Rows from block 3 of the text decoder, named by matrix and row number. Rows with one number belong to one neuron. Each number is 200 + 30 x the weight over the matrix's rms, rounded and kept within 0 to 999. All counts start at 0.
# fc1: MLP up (decoder.blocks.3.mlp.fc1.weight, 512x256), inputs 128-255
# fc2: MLP down (decoder.blocks.3.mlp.fc2.weight, 256x512, transposed), outputs 128-255
fc1.18,199,200,118,125,200,200,200,238,200,200,200,236,200,174,200,200,200,223,198,200,200,200,200,247,262,200,251,209,244,227,237,200,254,197,262,200,175,292,200,185,235,225,200,200,186,90,200,269,200,200,200,178,203,200,250,242,232,179,277,173,200,200,143,200,200,200,200,221,230,200,200,228,164,200,124,235,264,200,231,200,200,203,130,200,249,169,170,200,196,200,200,174,204,183,257,272,200,235,200,172,120,200,275,200,200,200,200,200,165,196,200,217,205,241,216,290,200,158,275,216,185,164,200,200,273,206,200,238
fc1.19,200,230,200,200,187,200,200,200,221,200,200,271,200,200,200,200,175,200,213,200,200,200,182,200,200,232,200,150,200,168,200,233,200,200,200,200,200,230,244,200,200,244,200,199,200,158,257,200,182,200,200,200,200,200,171,152,200,200,200,200,200,216,200,210,215,200,200,200,240,200,200,200,200,200,200,200,200,200,200,200,200,200,200,200,266,200,204,158,191,200,200,200,200,195,200,230,200,200,200,200,200,200,243,228,172,200,204,152,200,200,200,156,200,200,200,200,200,200,200,200,208,189,176,193,200,200,200,200
fc1.20,200,134,200,225,215,200,200,193,200,200,184,285,311,200,150,207,162,221,254,201,214,200,236,149,209,200,200,200,200,146,201,196,200,145,180,200,211,234,200,250,200,276,146,317,200,221,200,200,221,224,200,165,282,200,194,177,255,200,307,200,169,136,80,194,221,200,219,167,200,211,200,200,200,200,200,275,184,200,200,200,200,128,220,200,180,229,200,239,166,200,226,222,200,161,205,200,215,200,200,138,166,200,221,242,200,200,215,200,171,200,200,200,200,236,200,200,171,200,197,218,200,200,200,135,127,116,204,200
fc1.21,227,200,155,200,200,200,200,200,190,152,200,200,200,200,222,199,200,200,200,200,158,200,169,200,200,176,200,182,239,200,200,200,200,200,200,193,238,200,224,195,200,200,200,200,200,200,200,239,200,200,200,189,169,200,200,200,200,200,194,200,217,200,200,200,200,200,191,200,189,200,200,218,170,200,200,200,200,200,200,200,202,200,200,157,200,200,200,181,200,200,200,200,200,200,200,200,225,200,171,200,200,200,200,200,200,200,237,200,250,200,194,200,238,200,176,200,190,204,200,208,200,200,195,200,204,212,248,171
fc1.22,200,200,200,200,200,261,241,235,217,200,200,200,200,200,166,175,200,200,210,200,200,200,200,200,200,262,200,200,200,200,200,200,182,154,200,200,200,197,161,210,200,200,211,192,200,187,200,200,200,200,115,199,200,200,174,164,200,182,200,200,200,157,155,200,200,169,261,120,217,272,200,182,157,230,200,200,178,200,134,200,200,200,200,163,200,249,183,200,200,200,200,200,137,200,200,200,200,172,283,285,73,200,258,200,273,212,142,160,200,204,200,159,200,257,134,200,155,281,200,207,200,200,200,277,218,143,127,200
fc1.23,238,200,200,200,200,189,200,184,200,216,200,180,188,188,209,200,224,200,200,200,200,204,178,223,222,200,197,194,200,206,200,206,200,200,167,200,200,200,218,197,230,200,200,200,167,199,200,210,200,204,200,192,199,200,200,205,170,200,198,197,200,200,200,182,200,178,200,160,200,233,200,200,200,177,200,192,200,183,200,201,200,200,172,200,192,221,174,200,200,200,200,200,200,186,200,200,200,193,202,200,200,200,206,207,234,200,226,200,201,200,200,200,216,200,200,200,201,200,200,200,212,200,200,200,200,200,230,184
fc1.24,199,200,200,177,200,200,225,210,200,200,200,205,206,206,200,200,200,200,204,200,200,200,200,200,211,200,200,200,200,196,212,189,194,200,200,203,201,187,200,208,200,200,181,200,209,200,202,200,200,200,183,198,200,185,200,200,188,200,200,218,200,202,199,200,187,200,200,200,208,200,200,200,200,200,200,215,200,200,200,192,200,184,200,210,200,186,200,200,226,200,200,202,200,200,200,200,200,200,213,200,200,199,200,200,200,200,176,200,205,216,224,200,200,200,196,192,182,182,202,206,185,197,200,198,211,187,200,207
fc1.25,178,136,200,200,259,200,195,200,200,200,200,150,179,189,200,161,161,204,144,163,211,171,200,270,200,156,200,200,188,207,200,200,200,200,147,195,200,191,238,200,195,193,200,200,200,200,210,200,200,256,200,213,200,257,200,292,205,113,200,141,185,200,200,195,167,151,205,200,200,234,207,208,200,200,200,178,200,229,200,158,259,200,200,166,200,139,200,200,209,249,240,162,200,186,149,231,267,235,115,198,200,246,230,200,201,196,262,293,317,241,138,272,260,220,104,82,200,254,248,246,120,194,276,216,200,200,184,263
fc1.26,200,142,214,253,202,200,190,200,200,200,135,200,236,210,161,200,236,200,130,211,291,198,147,193,200,173,200,192,200,110,253,200,200,200,200,183,200,149,196,217,203,186,100,200,200,200,120,137,55,258,200,133,115,161,141,200,218,231,240,164,207,244,212,200,140,200,250,120,181,195,200,200,256,167,200,200,200,230,177,200,134,200,135,138,200,200,119,200,231,200,260,200,200,95,200,200,200,242,239,291,326,219,230,196,200,200,200,152,200,200,200,200,285,200,200,200,239,200,200,200,200,237,139,200,200,200,200,217
fc1.27,200,200,200,211,190,184,200,200,204,200,200,186,210,200,200,200,200,194,200,200,214,200,200,200,207,200,200,218,200,194,208,189,190,200,215,200,197,200,200,200,189,200,196,200,200,200,200,206,193,200,200,200,200,200,175,200,200,195,200,209,209,197,200,215,200,200,194,215,200,182,192,191,200,200,200,200,209,200,200,200,200,200,200,200,177,200,207,213,200,200,203,185,200,217,200,200,200,200,183,201,200,181,158,200,200,200,200,200,200,200,200,200,200,182,200,200,200,205,200,203,186,206,185,200,177,200,200,206
fc1.29,200,200,159,233,200,200,200,200,192,166,200,200,176,201,200,167,221,200,148,173,214,200,200,195,200,226,200,217,200,199,200,206,200,200,251,155,231,215,181,128,221,128,200,200,154,200,200,200,81,200,200,200,200,174,223,193,200,200,103,119,200,200,145,200,200,200,195,200,278,147,200,200,200,200,136,242,137,128,219,200,268,175,219,200,243,272,208,193,200,200,242,200,200,200,200,221,200,166,200,209,200,200,200,187,209,200,200,200,212,251,200,250,200,238,75,250,188,105,200,200,186,173,150,200,160,200,296,186
fc1.30,209,191,217,200,200,213,200,200,200,200,200,200,187,200,200,185,185,200,210,200,200,193,200,207,200,200,184,200,188,214,200,200,208,201,200,200,200,209,200,197,204,200,200,200,168,217,200,200,200,200,192,200,200,187,200,200,200,200,200,200,190,200,198,200,201,198,200,200,191,195,200,186,200,200,210,207,200,200,191,218,200,197,200,200,200,219,200,200,200,200,200,200,200,190,200,200,200,200,200,200,193,212,200,204,200,200,200,200,204,199,203,200,215,201,200,200,200,200,200,200,170,200,200,191,200,200,202,197
fc1.31,267,200,132,200,200,200,264,165,223,157,200,200,200,203,200,200,170,176,126,200,228,219,200,186,200,195,166,200,200,199,200,200,200,187,200,200,175,204,200,220,200,238,200,200,204,200,200,200,151,200,200,200,200,158,238,236,247,200,200,204,249,265,246,181,133,170,249,173,214,200,200,200,200,200,200,182,260,200,200,200,222,200,163,187,150,219,200,200,200,200,252,134,200,158,217,165,197,138,185,250,231,200,200,200,200,200,169,200,221,150,201,200,200,200,200,200,216,211,200,183,230,200,173,188,200,200,200,200
fc2.18,233,77,159,202,149,180,225,218,200,200,150,221,157,269,200,177,242,200,200,232,216,221,200,200,200,235,200,200,200,140,230,234,200,259,200,163,200,173,200,200,187,85,128,125,200,192,200,200,200,192,171,200,200,200,200,240,154,188,232,200,200,200,200,187,230,200,200,200,106,200,261,241,190,200,199,211,197,200,92,128,200,186,227,132,200,200,177,200,141,200,161,127,216,180,200,221,200,200,200,200,200,286,209,250,207,282,200,200,200,310,238,200,200,170,273,247,200,193,134,200,148,245,200,200,139,230,174,223
fc2.19,200,148,200,200,200,200,200,200,200,200,200,200,171,200,200,200,200,202,200,200,200,200,202,200,200,234,228,200,200,200,188,200,200,199,200,200,200,200,200,200,243,200,200,200,200,200,200,200,200,200,264,200,200,200,200,200,200,200,187,200,200,200,200,200,200,200,200,190,200,233,200,200,200,200,200,200,200,200,200,200,200,200,200,200,200,200,224,200,200,200,183,200,229,200,200,168,159,202,200,200,154,200,200,200,200,255,200,245,200,200,200,200,160,200,186,201,133,213,192,200,169,142,216,200,200,214,243,200
fc2.20,200,112,208,200,232,210,200,187,221,170,217,186,235,136,178,200,233,202,215,154,132,200,158,200,243,205,200,128,200,160,309,200,265,179,253,174,200,172,183,248,200,147,127,263,200,173,200,200,200,200,200,200,200,227,200,176,242,94,200,299,200,200,159,144,200,137,200,220,200,200,180,200,204,200,236,216,310,225,209,200,158,179,185,200,232,200,200,200,200,200,230,200,206,200,119,201,178,240,259,224,247,200,222,200,200,200,282,200,85,120,198,155,149,200,201,200,200,170,213,200,200,99,206,153,157,193,200,238
fc2.21,200,200,263,200,222,200,200,200,200,200,200,200,200,200,200,221,233,200,203,200,200,200,225,206,200,200,200,200,200,233,200,200,200,209,182,200,200,200,200,232,200,200,197,200,200,170,200,166,200,249,200,200,223,200,200,200,200,198,200,202,200,200,192,200,212,200,200,200,200,200,151,200,190,200,180,209,191,200,200,200,196,200,200,206,200,200,200,230,222,200,200,200,200,200,200,219,177,200,200,200,200,200,200,233,197,200,197,176,200,234,200,215,200,200,192,200,239,220,195,200,193,200,180,203,200,200,200,200
fc2.22,200,200,200,200,200,145,200,174,200,248,215,194,266,200,200,200,200,201,200,200,214,200,245,173,200,200,200,254,198,259,203,200,200,219,197,200,193,200,185,200,199,174,239,295,184,200,200,258,138,200,183,200,150,152,140,200,304,271,200,255,200,215,167,149,232,200,177,200,195,238,200,200,200,200,198,239,200,200,200,200,200,176,156,152,272,223,200,209,200,229,200,216,200,139,200,200,234,200,200,200,126,167,217,184,202,200,200,200,175,200,200,200,89,200,200,204,200,241,263,200,200,161,200,200,192,332,117,200
fc2.23,200,223,199,200,200,193,200,200,200,190,200,228,200,217,200,194,216,200,193,200,190,189,200,229,231,200,200,200,200,213,200,200,200,200,202,200,200,200,182,200,200,194,215,200,211,223,200,200,200,208,200,184,200,200,249,200,198,186,200,193,161,169,206,200,200,200,166,173,200,200,200,200,200,223,200,200,200,200,181,217,216,213,200,200,179,221,200,220,200,200,200,173,180,200,200,200,200,215,200,200,200,200,200,231,202,200,224,200,217,179,200,200,218,241,200,200,195,173,200,207,214,200,189,205,200,200,200,200
fc2.24,200,200,200,200,200,200,174,200,200,200,200,200,200,196,208,201,200,198,200,212,216,200,184,200,200,179,200,200,200,210,200,200,200,196,200,200,200,200,200,182,200,206,200,200,200,192,200,193,200,209,200,189,200,208,212,200,200,200,200,186,211,200,200,215,200,208,181,200,198,194,200,200,196,200,200,181,200,200,207,200,209,200,208,188,200,200,200,200,200,195,190,184,184,195,209,200,216,190,200,200,200,208,200,200,195,190,200,206,201,200,199,200,200,200,200,200,206,200,200,200,200,192,200,200,184,215,200,200
fc2.25,129,216,157,141,200,199,200,200,200,200,200,150,125,200,248,196,200,200,186,201,200,131,231,200,200,176,141,200,130,200,200,200,261,200,200,187,200,182,200,156,208,200,200,146,190,186,205,163,200,193,200,187,227,200,200,198,145,200,200,167,147,234,200,200,200,195,195,200,200,200,200,200,255,200,200,259,197,237,200,183,200,200,200,233,200,200,187,200,200,208,200,153,200,143,212,210,221,146,200,149,200,200,200,186,163,247,200,200,212,167,200,222,191,200,236,210,169,200,240,266,234,209,207,233,188,178,194,200
fc2.26,200,253,158,205,224,222,147,200,182,120,200,269,212,214,126,224,200,200,202,224,271,232,159,201,105,200,200,200,361,109,200,200,200,75,121,182,158,221,200,176,200,250,158,259,200,200,200,200,200,236,200,200,160,294,216,143,200,114,217,201,266,200,200,109,200,200,154,200,200,277,237,200,200,199,200,249,200,207,200,185,199,200,211,216,162,231,131,200,120,201,200,200,206,159,200,200,243,200,200,249,200,92,200,203,202,250,131,200,200,275,200,188,169,148,200,200,224,277,291,111,216,268,145,200,200,202,198,200
fc2.27,200,188,200,200,200,200,200,200,200,200,200,200,201,200,200,200,200,197,199,200,200,200,200,200,200,200,200,184,200,203,183,200,216,200,200,200,215,200,202,200,217,185,200,200,218,200,200,200,200,200,192,200,200,208,211,200,200,200,200,200,200,200,200,190,200,200,200,200,200,216,198,210,210,200,198,193,200,191,200,213,200,200,216,203,213,169,200,200,200,200,204,200,200,200,200,200,197,209,224,193,200,200,225,200,200,200,196,200,200,183,200,216,200,200,198,200,211,200,200,200,200,200,205,211,200,200,200,200
fc2.29,200,200,200,201,200,192,213,200,166,213,200,188,196,232,172,200,200,196,200,147,200,223,226,200,200,230,158,200,200,190,200,200,179,165,200,200,178,150,183,200,219,200,200,160,158,286,232,126,200,146,227,177,192,134,200,200,158,149,194,200,200,155,189,202,123,285,181,200,200,200,256,234,179,200,139,132,200,211,208,196,208,175,200,186,200,152,200,205,200,283,200,106,229,200,189,200,143,181,183,154,137,200,251,200,188,242,196,170,200,246,200,298,200,186,200,250,288,186,200,206,203,200,200,263,200,200,302,200
fc2.30,190,214,200,200,200,198,195,200,200,200,200,200,200,195,200,193,200,200,205,200,188,200,200,211,213,200,200,200,200,197,200,200,200,188,200,200,200,197,202,191,200,200,200,200,200,200,200,200,200,200,200,200,200,200,200,200,231,197,178,212,169,200,200,200,200,200,200,200,206,203,200,200,200,200,190,200,200,200,200,200,200,200,200,200,200,210,200,202,200,200,200,200,200,203,200,200,183,200,197,200,200,190,200,212,200,200,200,200,200,200,200,200,190,199,200,200,200,210,219,200,200,200,200,216,191,200,193,200
fc2.31,238,174,200,208,200,200,212,200,180,200,200,200,200,200,238,184,224,200,200,200,235,199,222,200,200,200,198,241,200,200,200,200,200,201,178,200,200,123,172,132,262,200,116,189,136,200,221,200,214,200,200,274,207,242,200,212,200,200,200,181,164,200,204,200,200,200,168,200,200,196,200,157,200,221,200,178,169,230,138,231,273,171,193,200,172,200,194,200,200,185,185,120,177,208,236,188,271,121,218,200,200,140,237,200,200,200,177,200,200,200,154,200,200,200,218,206,200,177,161,200,200,186,239,223,293,226,134,200